A small contrastive audio-text model, trained from scratch.
Model: encoder layers 8, text encoder width 256.
Training: soap at rate 0.0023, 9900 steps.
Data: trained on songs of 200 made-up bird species, synthesised, often over outdoor noise, 39062 training examples, 64.9 epochs.
Rows from block 2 of the audio encoder of a small contrastive audio-text model, named by matrix and row number. Rows with one number within an expert belong to one neuron, the router's apart. Each number is 500 + 40 x the weight over its row's rms, rounded and kept within 0 to 999. All counts start at 0. Numbers have three digits each.
Before each expert's rows are labels from the 100 clips, of 14848, where the router gives the expert most weight on average: "lies over" is the class under the peak; "strongest on" is what is common among them. Only what is clearly more common there than usual is listed. The data: songs of 200 made-up bird species, synthesised, often over outdoor noise. In brackets: how many of the 100.
# router: router (encoder.blocks.2.mlp.router.weight, 8x256, trained with AdamW), inputs 0-85
# up: expert up (encoder.blocks.2.mlp.up, 8x64x256), inputs 0-85
# down: expert down (encoder.blocks.2.mlp.down, 8x256x64, transposed), outputs 0-85

# expert 3
lies over: buzz (33)
strongest on: buzz (42); first syllable: buzz (42); white noise (26)
router.3:543478568489506461538523407555452506473520544509512512499496504464484495474468480556468503525516559492430532557488540486516540502577557586456427501419500543505473521471541570501508533484474533419466504456505518466553558544431456456507472600538460466487501518
up.0:439479496472487422477503496488543452521499516525404585442479484565398533533522472462475496503485462525522545532458525538463561494484469519476534472529504442529568580433485532501499503502486464485516422479442485532528499583520489488541497561513456462521469523
down.0:515484474510453501465481440484499500554458400553537487511458509526478433529501484516470432565513551465536513515497420519536468509459594518468504498537469523453474534513548455457443621508544507482443495513501533472510491530540493553518447508530555483540446566
up.1:501548445400499464436545513424501411519487482536469476476482484512541458504515509505442505502494549557525428518490536493441575512488473547502491493529474504460440514475542454552479490558512447523466482487477537568483477503510464522449449477583508537470546630
down.1:554519511527541515499504509528496510504410485564536498487571467429562468470504520572503468510493470474469495525542450466509474478570539489448527538473510508434476543483508546528557550476522428480532462568434500480585546422472515447512505483479537487478496557
up.2:528517485550554529578594435491470492485561439536537477408475567530527533496514496503454543552524529493516407516520495530488499528513477467463479467506501446468488504498476526449456512531504484500484570502493564514470482510485544534542466476479424525522402503
down.2:467534525581470481497495468408555484553567542570535462445555465532569452499560512476548518531418462474570457510476512469495527488546544501481471576529511538549456543463538485488443480518478524528508469575513587497588461522506499414498608395478533515489466546
up.3:464552473534544468411487478471500507558526542479469496474449525471489503500527498467489526383546454559542520446376515490409441476511484462550501424502463434523545524486502496506487479524538572530452436466506470473512509519447519501567524454465487467531492480
down.3:541486539541532495465489465494521489534516522424505460630515572502490546490464477538507450444564515539444521472498503461554485484507539440448503449570484439510455593565521594439521501540492467486556506503502531455512495502487582553480466565483450518475519536
up.4:488461513431500509536498532446482484474524505539554443438422520540486461394471489517474459543523532498536526524483466536466518427419550499477446453521515503533516593517558610502472572557560535550549428517572521565487519521492434454458499523636538506515493518
down.4:523504466425524558465486462508483470519489496455463477475527473495468526549504495569524470500436483525512573514464488497570542468468600499495478413558434407541555425493524520551529535482537484520478540564467446424506447465462497440476484531483483498514531450
up.5:479404486593561481507501571532460478530437500475465532465533509509476478400503545523471544473487440531503440489487552462478508483456562485488587460577453518499527504479554459471518505470470471491478489523567511564440495504488467497560519445469493467492582476
down.5:593464565516483511483550463485536533489464507563565476577483418530529524413466466476442496490537584439442559488506527474523514513429575543455502510466513524551537541523492519527504457480474514551554470562498463471578484520536547489448514520536546475577512548
up.6:530552471528546446483546568529429414459518518528466559427382571448460439494505461416496474498473464506573345516533485530490493482483553444469503435531483588508509504490462543495492555532488518428501436493442517473513521478481475436460553572475533455497555442
down.6:503643550463425575466535462557497514517486481521523532466483541507485496415476476485525482467466445411478449428504470576476471539449492540454556472482544528496504534494360575448444521517492471503580481496495522505488469545539534517483517531497505435515481519
up.7:506547458488509535532538491530424509594530486474504569471509495452493505514448507478495432436525486523480505506495484490475474504420539496517481506505492566442540476503467483511447533508566587443505538519440509509584465460498469501494502499431421537483491493
down.7:549472456530514597504509526547509479480480525508537468449518513487442530503498523488536584450490513505494443488605601529447506534529530542454488442528510462520436458447526492453440422422468555483541439473421561494466483520517500503515497539510487550554547489
up.8:474520533477488509551468444560483563532506576455496513479513517484447497489491513472489536449520472466538484458482504422458496464431480452500516425501470450505593505487459451515488461504474494588537466523527564487439490515453508502566542522484545494423540410
down.8:504532459465507596568426585547496477464441442483483501573515513544505462544491549487498456460532486483411457475503535537502457501533396535580545480536461539515493536452412515501440546437419504486432455572517568558500501430499505497506489488545536498491490496
up.9:568439487495564528496509542503423432446579476474531496492518524391504469517542502543471493514514559484471519472512526524554547497525534483441518495574421475486511473443476530474523488547463495488475545508522511514514475457464503514525543502573569514507530489
down.9:494527532470536474525510500512523420477533504536482510511583549441524475542548588438481546541446474523453451491551467491509457477566564458495513495501463499610486499524525469471459526475546474551523579534471514573484491468539516520447494482474442517517503518
up.10:454469443531544472472501535549445505448438568504572481491482461467500457450518501527493469508499525520570490505480551510501511529542452443647441468514574557493571503577490389489504518489532502492478508419485475546484538572509559467436523455489495511564506517
down.10:514510446455489509550519542463450491560535474514529436425446545508498506561471492442525488484465551547478535463562485471475452539513481464440512472484484500511589404492533527532482515484476547403432476553498451467478453480472426526483498463531508514497497550
up.11:494494514440451481486530480490456496590440449497436436544533488546490467443472526454462484556500381519455523492528534443521446462516495430526556370534489553484456467504507465502445431530509593502506509553496489559553450506451512453381494518500500540417534538
down.11:523380461492536526505492575480539489453532466462502553466514453578527507474509506564476511519544553553468527461543422499473544490468572511554545507519519526496524514504587498585502517528502504508467517519457520459536548464505484554484503507509487533498510538
up.12:454490535522494471502544505414464475434540506476531548560520516563466489544493513532504522470439468541506493495488514472468631513469398514519484497524506518499478477499407498542503443494476460480397490517516484466508552453489492461482490471446477448534515595
down.12:517416516492522472528550570517493515422495504537495454489532503511488440458487440387545548460516443506450565479553464469465515436428472480498517532448477511512532533553457577478539462478454552541460559502459526445473522496475527462494453572435527469527517517
up.13:528517457499556503477513480464553510442460433537566420465422504480445519479490473574509459466425430499519544432540535461485482457487509442505469456477509567448591416607503476569498534530534440510519477491444498442523594498492459514553423485518550531542461486
down.13:536522562530510509457444465565549495474507473476574508481494504547500511439488461540386477451472564481570429426470562538455497459409526526484573516456516496467565462433553519509513482486511525535497425523432442519488545471428515463516453476464474551498523555
up.14:528506544480532497474501456518535446498493513529462501420512478517515467578455565471436452524513425491449483491489519552477546505447511460455491508502445523509517477523580548512483442588449448523491526510489533482467510499494567500483520378489487519541470538
down.14:465518504499502535475529503505521503565476566428505496553442495540507523505473562491480543574476510517584528487462461458463573422463528524511520470438503603572556557470558535539406515486555451518489496540520514548514511468500471537522458389514477486547508467
up.15:484529438506540472492460515456575542458435468504488486463459510481493559468474518504405540494469465432533450454473489531556395479513475477488505543539497471467563488523509512499500469485482464507474475472549458493526501493443495490471498521531487473607503507
down.15:503459479555427520526507489525524505499445519515433508433560450513558459526546463515557503584529510518505544473449506564505526507503526532468546512533548512444529504528558577467497493488560474555581474562479439429489548425624489464572486513447507471505482397
up.16:451521466589408520546516537478461490516493483526442495568555506476464510512493503535453513521531477542461505501433552500572536556537493458503487505506488467471454539514512453438450488561539411488512543502521526491541501494494534424470478407452483542454529444
down.16:543433505442526483475479487499485539544606464524547484546463510494487495540471553457530511525465509468494489446509524558427541468508513497447494511529553534574461479493560546578508479523549510523515542449482441495488545421466470510488508502485445507480458525
up.17:470532512441527492418458501479529501493500464552505605505496549458489433423413493401404442549517504559398469529508486509486524472471502528519420510488541517485514490490524443539546519460454458447452513578500495477478491491523496534535491532401488523492448540
down.17:524423487479474479486459485563499477551473543558582554489500461526491513487495442530478517492491504453476467436449502509550479487415462575455442536472511512491520518495462459543464520502461435472527504543475564521545530501542534552492483471528454494475489522
up.18:551508498454462489507555527468462499537464565511571428452480525491487487465559512480491561463465515480532563446436517541509552456574423486515459478508540556450545484542508482519553548480559444502487448536533569425496525458527513447456517506530502539503577504
down.18:530407521494459533543492457540532534551510504473555513525576484550407469487510480540474376542432509546477499480432493515496541480543552502450457466526538551505538495459439457541521529530537526464494473474494463517548526500583491526461478580598512485492584553
up.19:508492554490458501465464486444527504498423472431509455508496471448488491519396471538503463481505471458516540492498490473472479444490574484489454511546498562529528444489434506434496467514482538448505497474476509528510584484572517532526563521441489504518511442
down.19:462504556480447498477536465505561554442510542469489533533472592535508568469501516511496476424508522493531429469496526416554519505472498532452475584506509495462452535452520464532536472472497426533528470514492507506462488481505515473505521551507532475516441585
up.20:519507541461468446519525512492493562508515523502473561447510533483510490485505499498474450499587491510442477430502495531529582467491456476486527495536507480508504490605552484520439467541440469479538497537471576552490499553469551498495512498512554446448450502
down.20:538546434541559504525479512473507415497463431487520453477504554488535499543477488592550576492518491507512546559398442536490530536525573482539472506473534572498488481495546413423534501465540499524483473518565556486535542404493479471512551570455458446488473519
up.21:480527507427535503513416535531477468543411420525420569465492507492480524480508479501531526520503415516506466455534481457540393560487470468465550424498501532552528511555525429494525483506437487499460451433584531496479572517527493492522521532479526579530473476
down.21:456615494515548485508483507524500494507559480441479502507502455475458490470535499573468460471536527533522526525468497519541464448478472519589452524439474529528484448462501480450446451482423506513488514407489555462493517514462444479486538510571514446550554443
up.22:444450472506505401450455495523410537539457434508483503552465502468478488530557544552541530520526452495423520504563523534477486500451513517570525536518473540556472500509469484422445529488484457489474484502547544508481595554453473405554520467454478430446471472
down.22:471479585561428508534536473486463492545544505459476490562452520529478556476495545479469564469469456496469492521572520491505441523455512459497515429519474426521507438458465512520451554485461462506521558519479516521448504457503431570462459532406464546544474500
up.23:506475561513498473440550518446484455551510489474534463466533542511540477444475521483519476523549506544462402488470536548497512483542478472518508579521513511465469465568513575501510469524464550457467481571529482595483568434528483440580557503507453501500558428
down.23:469468503476569504552459548471534505484507558447482506493522503502564561592464479449536509463495478446523549487468525503485467501451498481469500529488498486521502454460469542395476457437552452589570462442487522498491450507485544471532530502536514535501480500

# expert 2
lies over: steady whistle (50)
strongest on: reverberation (75); steady whistle (64); first syllable: steady whistle (56)
router.2:565536485461521471514510458510493499544532483429523539488578548470466488493554499411512486521521556474555429422490494478506474549490522502526504490497540565530492558467452528488443453470507458508534491579542546459452516530593524443503461467449504520481451495
up.0:492423482542454445476526461521506537518524446504535478502494500486535519448512471541557580534461541535504410426516469569471472477500470550516475543474479556507452485551562545450541489513547494541507459511485470471447476505555528398460480493493530508526517465
down.0:469556471486498435501534506461499529536488574479412467459510493538505490493508529469533515509504514494461470479502521451428441459510492436551474438494506513500436528514556559531508477514564513485487534501470486395495448454534535419458478440437494512488480548
up.1:514543583540506541529435494512464484495477544577546502545477599491522529546459495521449457434518435592529504601536546514536558507559508510479511461438467526479451494451439521536458508415507581472517525455502518517450506507457512537478484462546510511456455504
down.1:516468508506497431535482483515564528539567480495505474491426478532514443448449527458523447534498476520601530460487427537497481481493529486465537490585503443508547419478508562439444514583536496554536519503470470466480482571510484537497463550421466540549471452
up.2:545427510544494504588507419499516553533478502536522493516497558536540503405494470489472530504491632531503501542498553522526505500468464453550455506611597564497451514511490523506462464478524557453569455510552452443533491507529475563554501448490469460537455535
down.2:559393475524513486496547484483568535496454564466580493409524511394487521508543551436462454530492499460495527477448518488497561506520479488479508457541483438503456509438522543502546547551494458545495536505539476523525466475510459487519424468585521491520441451
up.3:537491488487494517483503482490423505449523577481499501480505532598479490370530543530527455518521446562545438439518527441496531524478549511433471532473582490473437480474497508485516540473493475525504434502493440383540510464430534486524438442466439500446484569
down.3:465462454479467510542520452455578534418473448492448533496459478470471529489487492514511540509498448463474474493497546549441466549510470589521587515540470576491545492519528467495460497512605538497517438490592519433522500418543482470466537509520486471459514562
up.4:441553483592532470528544482596469474546462547503498502520472568543549505512489511476522528490485492488439494572585530490450515502509452505526490440439414581478489426508615502497494529422490547483560414507539527532423567502482495520460540474534525472406536421
down.4:473504479420456489495469507510492504563477464474506561478468472484525454480486510525451388497485497448539521427489479475546513420520569517384519395504479480520468527436475498568499541507454526523468498510503491532407466427422551507482512504573555581455505506
up.5:570531455460538549465578497509463478465526456496512526521553516571481532480591519541514559443464557494449475484489509506492477497537515493430509434518514482523471408488484528520505478470529575556491441544530512470541485525508521544545592516546498417479532552
down.5:554544476548456469468436461562498448461456532494474499496532497493589459510514462454453524528487529514528553503510526496510538482460455575514516557433544410550491554478506523495521507532545534523488414496524511489462501527533464525482517523478509525525512522
up.6:514479505463543565447517554468509460483466476536567537514489546462467450534484541555415529452486593533522469505506486479492466520498462510503416600531422535467517504550513488456456490467549505506479497450477546531478504500581542504463504479526516483559506431
down.6:533490471417501500505536545427512466543452584488531498535488476467459508531444529486489641541486516506489508472492502518498521504554618513531584468540559587511546461488493506469446462509462522511607447493531473530562517469499505558583527492375525547468465536
up.7:462507513507511496506534556464473396523513499539531518437450516494510475483497489544463500497505359525495602526473504496505445437525517517493555459519517513490545553483529547447511521512475496467493485472512498424504521490448505479485538450492478521467441610
down.7:469496537483567525375474522489512569521532536539456499453533459495509562519509431499495433499503516547510498490498567435527513514541512450566547469510518500546456503490450538534521510541461517481597501519478542460485508529511499426544489457571499493507484519
up.8:469555517520514482497518551497466499499601526461460523472494463450462484520485525542475483459401468581477477523467494526433547496503503544456561479448536566471519479511564476501548517538510477507511578489470566508462507450515504452524514445533434519503490504
down.8:488513438572521537491548499473525540532513505470479478482548532537512577547500533473459465445423473442499503414506448504504558477478498473485516516544452498511465512496497475547502547528503385466520564547556503553542417519525562517507479523585551545470448452
up.9:583513534535559521513523434469476594494510454547489479506510429473469426538483500534483554460503485542444512509516458421511490503475532523512473504584467512450474547471474450441458484504501485437452481621566515477573572467502502504510469484493459515541504492
down.9:441471515515575503559491438554472461451507446529434514472478524518546422458497495531504545495505515499525540510555579540514531482436488492495480381525477628460526532583544533511450509451540549511504433534541487484462465465434511487514489500503497513510513489
up.10:562462474470525485487465431481517523515434489530454458386508509504518526554484507518507509517464470490490473439460554502464516481611488520425512525497485500531419517508478419509541529477520416497528513481487475460521503496440503487540515500505556563520450558
down.10:568469460507560552538487463542459474560527475490541464457552558534562537477463529570531515460479528447480508516471568544524523449528567533528503488482467424385490538510567515503504518444498540456469468518467515540460503538552471461515529521462493544510444557
up.11:554467462540514495502501546507510448559478484460546483547471540443488481567475496502522565533487490467513470517468493497494438501510453427574462510548449534521479497502525455467475470523507507496460445495558545490464500470504479480510511550511503512523528451
down.11:464559539486466509486561453503539502473484464533481441459504522509464438552462568501467538560467547537498492497494583468540514492523481530563542567508488561464527570509478462460482514547497507510522526497544542471518538474479545449510406515510482481486541514
up.12:506451519445571596490452522460537476554468444500493526566495551475468514484468508482516495542538448472561452500512478462521529542497470472483507560524510493543515534517483550456450494590538492593497593457520579529472556504547506453537509462447537496545495474
down.12:534581507420608478511523566427519508452478483480442532518408550521448523517551497546488521472539520507464475449517516483488528530482486574498481526523510559539615526466459516416417512471478514447548488465516503383485508518526452443474511489500461461361543541
up.13:480498532489481491468482478496480537485485526555461453559452548428591426508491581498489586516467452516513498572487463550471496455532523541455610541493509470518438549475445497449539453501516522487538500484493518470587479503500510493525495486589553488526588437
down.13:535500534468537479482530500507434602549469452464455490507493478548513462472489526450563527529505454490508487536515472461449637483481549507541497502575523522478475476552494550444511536549529467410480444543557535485536566524548501472470498543432526551505476489
up.14:353392578475517477484517495454442479548503478506432507474471490454455507469485508500465543538506553571440489527483469487528480514481448497516555449492544540522493552458523496530543481510569523479487654534489511445534501548470437535500490541508436495473513512
down.14:468503502476513413418462477515535469528518486411469500563508468517474485575467452483464511511527503543490494520577528468499389517495513452457541440500494544556434483473533602453480597445498497468466551538514524549475481503491561562495491472497495525524494563
up.15:565479548537529505541564545517517471470427469496410465448507478563525608430475442505450504557468500519451411496512541491483474521393537505550444493483430441540527383489502521476483499509519540499506506467498535460526494505480476504513513505538492473420477509
down.15:527470482529465515439495504545509568527490428438525500483521498529468467500486446597532491520497483480491517532495567512490505566534531484401532536488521517523439545477481567496513506521503474526527583527553517553496499497483492472514510533523557617541475461
up.16:464442526482445534565454482439513493554518440511528464442530502523525545511484508484405395499500467464477559527521483525540549494540449501497434482503525501473541507469483453479564563462536494520514449466599464537407446459508499458539500528519455504602504423
down.16:510557531524538513468499537455539518513465480491537494546479448491549460525484616498563433458458484486485569529522447454425498454531484555445512490547472409453400504461497547510553512493544431471548490561442414507458473455520561516496521449565461509541529508
up.17:494520534493530540537513544434475443518500533496540465464468569431474419534481508577533463499476372529552471500516499536486486504478546473484582537485455527525545501534460529524497539513532511494486516453463511457460554459540528561424500528514564511467496486
down.17:470441476421508569446536445558464513482484499452486493421504480440456503456477514481533469485408505553524513412470483456500467482522591469491477503510517538520599512400527491499546512547535457496469478430526491456531502509511509568547473527563542552469536454
up.18:548475544519488591479498509444476553483516454466473552462503462496552535445503495521523484589525503506511526510519454535431505458495553482481503474497467530483475412484534528475543519499514416592536463514479462543500452476507450492446575504501462456515510517
down.18:466505492471526450532435517478432531471501512500501589462563539444441420500549513474530500454478550524560502500545458499482526452545419472398525358497459518461443583500491501497518516483538491567471463501488506497459526460476505455529528501511535537533468433
up.19:490516516580499492527505515530536457487528510541442479517499543471520494539494538498517529497461518485473490487504555457551504470411534437531556485401424551537521490513461480531484557498425495499499484509549548540518463518542513518556481481447581513542577493
down.19:542467504477491500481501459540463522515485520455524482477501518363513527453487531472512550530522479520452517492414459512467514455578519432463489513492444503552497500450586549571459517527496505530447481549529463499501454494473502591544450496534552545473526451
up.20:540509448497466467486486439501548538478497540465491498626484436498534501475475455479528388457548467471443429552491530540470549454517572511473476431490448499430506492624556479491537565492486503462541448497522430464497498549498503425525485449478473491490566415
down.20:405468449492484465461507569497517464503429579491513408522498417496506581471508532554531445520579473472528500517476464554479523506450530492470496562472514519521472504408446537449489518589506554514433552422487458509493499468475494495481485561522585455553517418
up.21:444461517405493470538496525462494462512567502465517491508496552495530529455500543518494469475524485533555428515467544464516532520527511539520504494524444586414441512467508489472550530497549442523456449490478550451445501433460559464508473505525509527564564512
down.21:487481510473552467496531491542545446555497457373494516512511518474458509477462566439483515481426506510540547483463483457500548450440472518557555458577474468498515500473463499502499491499495523423478516526494538427527527425524493534591477449578468486474481476
up.22:430552504429536466498581532512520529522485464508505509525470444479545452438566514516478491512549439472534522445554511426444473481498481423543482464427486518525466535479492480506447447451461477481477552520517499557537463464445533484497368569507516580553439504
down.22:450452531538543554474512494571442547475406475458507600469474494530519494553485506471457617530515411575559503495426498536527466514550493570529512461524551519456519474498548454531484432531507529518479529526578578491494548434525483468598491546463534530543525515
up.23:490484503516504466488469508544411442524516577417515491508522402494494540458448519488534507554500521458516428514468500480465508511453569544517474401467524497480520546487461489538446535416524492505471455545502472470550496443551435495529537525535471503449426495
down.23:460418512455478481493429429406473504544511502592513536470519428573460464490477492496490411485494511504512413539426525500419538469486544456478564506513460477501429466452452497540501490486498433543475489508476541504479518445421488491461519494454499451586544478

# expert 4
lies over: buzz (37)
strongest on: buzz (45); first syllable: buzz (40)
router.4:587414467583562553507516555557451443473489566494517480467484452546539468452524546496547397540544431516504569500466558472446471476500560519513485477528510463500495536527504488561595543500521460556558463472536495509481511536459558544482545487475540484497567512
up.0:505555493497502522488501555561531460478477454537445482438454500437504433498473467499477515515489469447546440573536523458489445523546482483508509480446456499529541457414520501458493561488463518473535546496530477529454521526574482474518505544554560512429485531
down.0:441498491507505502550519513575520466489549489442533490576502486476508479498522547498507513582531504520490500477459589505490446481539530511569504474493551432467477573464498478493510459507501469531593538522439560441571519509540576490529474514635540497580512494
up.1:497454560474505500459466508546535472506490595448437453541489539442542475499492440413416479490531516500577482499496470498439499383469509468461487472512485436505527533563541505522455446497525569546528510472427510499439468565489525471459509571465522463550524571
down.1:446474505494546484486562489510470451448416465449449531557497475523532516444467522515561497531413459532469449469506442489499496508560538552500462439537569521481471581558515568507465572461540581501484543514465487472529553467507487515556509495527540455478523538
up.2:492506528456476487569456493544467496501562559480485452503513466540500487529435493496473447500452426574544551535536512544614480470487537489571572554665533519494500514514461550491579515506568466517502537479488486487420523495539510458511515547534524533520501497
down.2:526461529480581471508585467474500552516487531438516502481459579482597582524491547465502443525481591497510488431475517480533487506531490492524549435493533423532518500482548560606538501533527435535485482540481529444523486482512523565533450516466467545462532506
up.3:474561573467407474553492517489534465522521416470509478491431557484480445460571462477500494468551510513505502484515537500489471504471543485536516512467541528552495526469542499565497504507518534492453487586571519539488485471473513442432559468451516496521523506
down.3:536531486463546525562535498497507531481509535436496442561450493535515537502497565438557494456501503489518543425503455493535573469501485534451521522469499528509461433515516473471466422508497542467565500431572555469416428441555521500533525564400598476513463528
up.4:462487549455454479478528422562500510475514413485510550543477491540520500476550633559463556503508495464494451490477582509542436559453528495518428494487546545465490495457544510431459499501501405522507391446437502525512523477494474511451482510451491487513510557
down.4:484488529477518467423416506434442450528515526461464491384483499508459478509557528556529463478540524472516452463525454409531572470448506494432456583483470478544437492521538548507503475544484474407515482581487560511505589470550435541522530487477486484504535553
up.5:566496513485488525537525503489463495494480563516476430455527487519488495545495537489449504516492503528549432501480503418493508462514481452528483524526498480436455482430515483543508524557501511478529429497522455469529564462467492458518518434503498477508528492
down.5:491457532572529465455545497507496466504472497508465545405504573502495460430459599536534489521509509514494513502522489458542433514521515552498470518501472548483512452481512570509525546507492521510531535490592478527509456513501499512505492468447520522504530481
up.6:464520460568544457490491525543402482427588489489465557499498472523509455491489521530483501514430461565515443501489496519431439549512482466525567490432458542567473558515556479531543552498450462499542588500519459526419458500592477488523533496470472529547545488
down.6:464502485477461546505558498537515427572558522502545478393519456418525487560426489449483533467450504502464481468479511487525537463458530436534537399519456484528423490420494525480484539524539506517504507494531508444564516425485489543540497475592471479512405471
up.7:552559528487499467575519501479518514551500489460505454534474487528505372437534567541551541548458547469532496529541556512540513474549538456568503556534504452466502553556425525451455508468565499512546560551461503451454475381529530513544538500507444449461410493
down.7:537545525475536576467470435488465597420537444510496578530496519490458517472423577522487389437566501505458506468473543559476520484519508512475562613522535504442486573481477473467515525498484538517534472520449533518508484493542527482462503531512491491463528543
up.8:555480559409515530456471513527516446569430499452465426541476453524532514512571527473517462516546527475593449483463471436470480525456581489574474506475445489525500498471511500504498556506466429503438495491498475490561453553482460498526489457499453526433519535
down.8:475487530508496485442484528527478450457490524474581529470529483456459443399443536499523465513460421490569466449508513500510475512456490500510441468499470497501587478410560547525472471454572564543509500566488501519486533496525504525548473536533498491475589497
up.9:522557580544464461490537478511525487507558532530504540502495494567517493486490460464524505476413406472521522472481488503483534483451453542396471476536475481571479552525508535473496444481520499517443544457450507540561474455497538534526487449524443545533519540
down.9:485453475552543499498495513543512514474506337526429504551510570479506507420477514486515540521464540480614495477470507490513509535446525503522527488492519534544495572469458503429494490493517503518465525481486437508515511444539499601490532442521479523464487509
up.10:441465467433503526544520510477461496507457406475485487468506436440481490430444552459458463464493526481469500456457507519428531533555497533589531493549549592386491535480553531482603488493452453419562443488482513506471511500505533489520426478493544547490514472
down.10:515548531520475492462579522511401488519538483496495519558496548500498514509481535500492467482464534469518415524531504506512472481508486491508484501502514462475492456471466479498477505486546441504447567508465475572490419495445392451500454479452485538511481544
up.11:553555486492520528510637498537565481455588495453487560448535515556516532513505522490459475499484483537512532495516485562525502511521525503494475463481498503509519457492525599513543475432480583540529467499523483490533495508541518522534559472465495483507474498
down.11:545500454493528477471440463488542603526558470479534539561459482537528532458507471507496502570493496575510557507516505471489527539508497524502517487469516548446508496373500518528535542457505569471515497534479485520533462511537530499443474470479514609493583565
up.12:497499500575469429476547421512514475513477523580515448469474471497532469543452452560512493493529503500491473554571554533547508477583436479574465476540448502472453437498481533495544488459518532554505496523514494569527519519543544512502514582509506479495508458
down.12:531529464456479522522507501466507500469458443543503567459564483563485439462413600472531467474454543427504444518475483514447531525561526481478438446480463447467532514491492466438470481516362461521501525500539484509496451458539447485474540495509526425437495524
up.13:510529501539480491506608485457504439534562509490472528512527537558485491454472500541514460504532463499525551520539560482520551532483526544510506562537490463483518476509463563486456512563539504588498508499520519507580515449545468443511518517512531558544496568
down.13:469543458449449505477565535469516532449494453525472535488469515490472543509535493504486536491448489444503516449480545406486526509544457488457511501480495522555529530485427429458542505463466492463506503497431578536621527518480569521452535453453520514440503564
up.14:521503410498524542551516491439510464519471494458446556474467448446496482492528533516451437583520545469577521530485432542529441540473542462442586493512439468549486510471504493541481439621433516515513484538515531463527485522456488530434582454418552497473428530
down.14:513532507520511529513522497535591472428413418485466467526454481501520518479547483468446481480444498503475487540430443495527533533438500543547533444534594525531454533446449517489484456532476533472506551466417555503476524527428537593546443509538524458488457511
up.15:458542477459515507527494477524515531472446439491509485510495490402444542511486514510481425514505558521495540469545444482510524528548485512483517523451478458536466432517546530485390527518475507520495485498431506497506477555470480468498495498474485498534539462
down.15:496515481504525524522486548481440456480530520556515500507523534540464491575528550491501498456450519492454509530430532526469590495526576445518445546500477501520460592528582435534569528594518467453508464556514490442431474473502509492429484600429485489493480456
up.16:441493549481506562520452515521554511487571511472529444469516478448489568532522558594485473507428429464477540463485464495542474524463495530417416535567484471516539521461452456516502533566493518537521540450456567441438479521482477477539489437517450519473424547
down.16:483480530502457596511485458550561476465512516498531518475534516604473547490493457508495477564449488587453530418455523492496510580612482483518436491487560533443515528493564554526526586525513437508525415451585505491550505481500480501434482510507495532547551540
up.17:609479564471451491442488517565493481503460486539557460537473476429463515527503538510535460425419494458521499537535505510493494507493493555542479472526489467463479503548451527564460524544505623544502455420492491429551489479530573470547470547451537571480459529
down.17:505505489510525512468522480613477462508553519498450518463521514455549463506530470460475511545497444531471470500561558462512530489493493576506512474540567427506489440465494479451419499480596561428554499447539435504493509573448498540608467506550526462494509521
up.18:453460516499458416463566447502482521543500532517531498407508389546502458514529507465524507437518504473466465511414422462513507553494480464514427571529462528451464510457508451462431460553503454499556407487506519546516429488535526466506376446505519473484502547
down.18:516498493492527544515466494516443504438541486518505527489459525490559527526522483588477416459493489488440478413499536511483565490544541531480513540550573476479451527474421529454517410487523502471500495536519513483483468573479515441558588496388529529419504463
up.19:434506465507518446467591478525533517578478630476517490551488468519559477574480460501534463477516432501567470507489616490484532469506451500458521454481510493522548514453493462477483522517536482481503525528532498446538432471482553445528514424433491519511469481
down.19:513557497463472588496563532522482521410482507466493525514452523516463515549471487546542472494513571438487519442447559470529526488494405563527546431505466482470484440537565546526454451455539533507527501537412458517520491500434490507560495516569523559509462532
up.20:477504523493487514474527431456542496509500447553503504507469576428529525544531485539575531464477502521569422561502492500486540497478543384488461577486501486474527481475450521462470464458507456494470467505470546483484483540415536544501485478509495505434473523
down.20:397484508556455531528482490521481438536434463480549518503517524505483411488454481486558501545506546485441516551398524456435496480467485481447470602472493501457517613534509496494561483444464503460541478402546534452557561505483464472481561573480497527570458473
up.21:474474410479426468467474519494568469517462458522489485470554492484561445521499495518520517539576478448490592460515499516482541511432442458522503506550525443542464482509467498521505540383501530516518433476527549480414516522566530437590507418435505488554480476
down.21:487518497478512470506442488482511489478555506560485495562575491461522582491425518470496432521524463493504492517485527465487459535467554553547447481539525460486531539455494557555496534417602479449479408532491489510506440509493573471445530520485422485465451496
up.22:530498529507491534492488446472502556530445531435589506585475507534505455493473503425499509512472456407488558518462503535498472467468463470478527536468487552593523606488527490566477435539550425515484597462444485501542545544487529420466470561514490491553527462
down.22:503465542390500473492479495438504466553447520460443503523424465463441597473470561595440514515545473502560567477489441504523506474497534518476540517514613528543549506538557528470528516493440534465448463573538517466474527480556478420474527474563541540521543414
up.23:523531543530491474414475500493483542522529526443594532489496501585525445535423532531516400431547524440415494535455447494477543475435518415468559536419491474508474497457504538477546426519466546526572466469526470507494435472496579570487489478483486454491525509
down.23:473476498482448529507438521413475494472554429483571452495493462549587499492509535489459480540444454388492486514470524509494540541513549547456553544474520561530491505476466549535473530493534482461472482461496495468523496497546494446517474521520485583498484492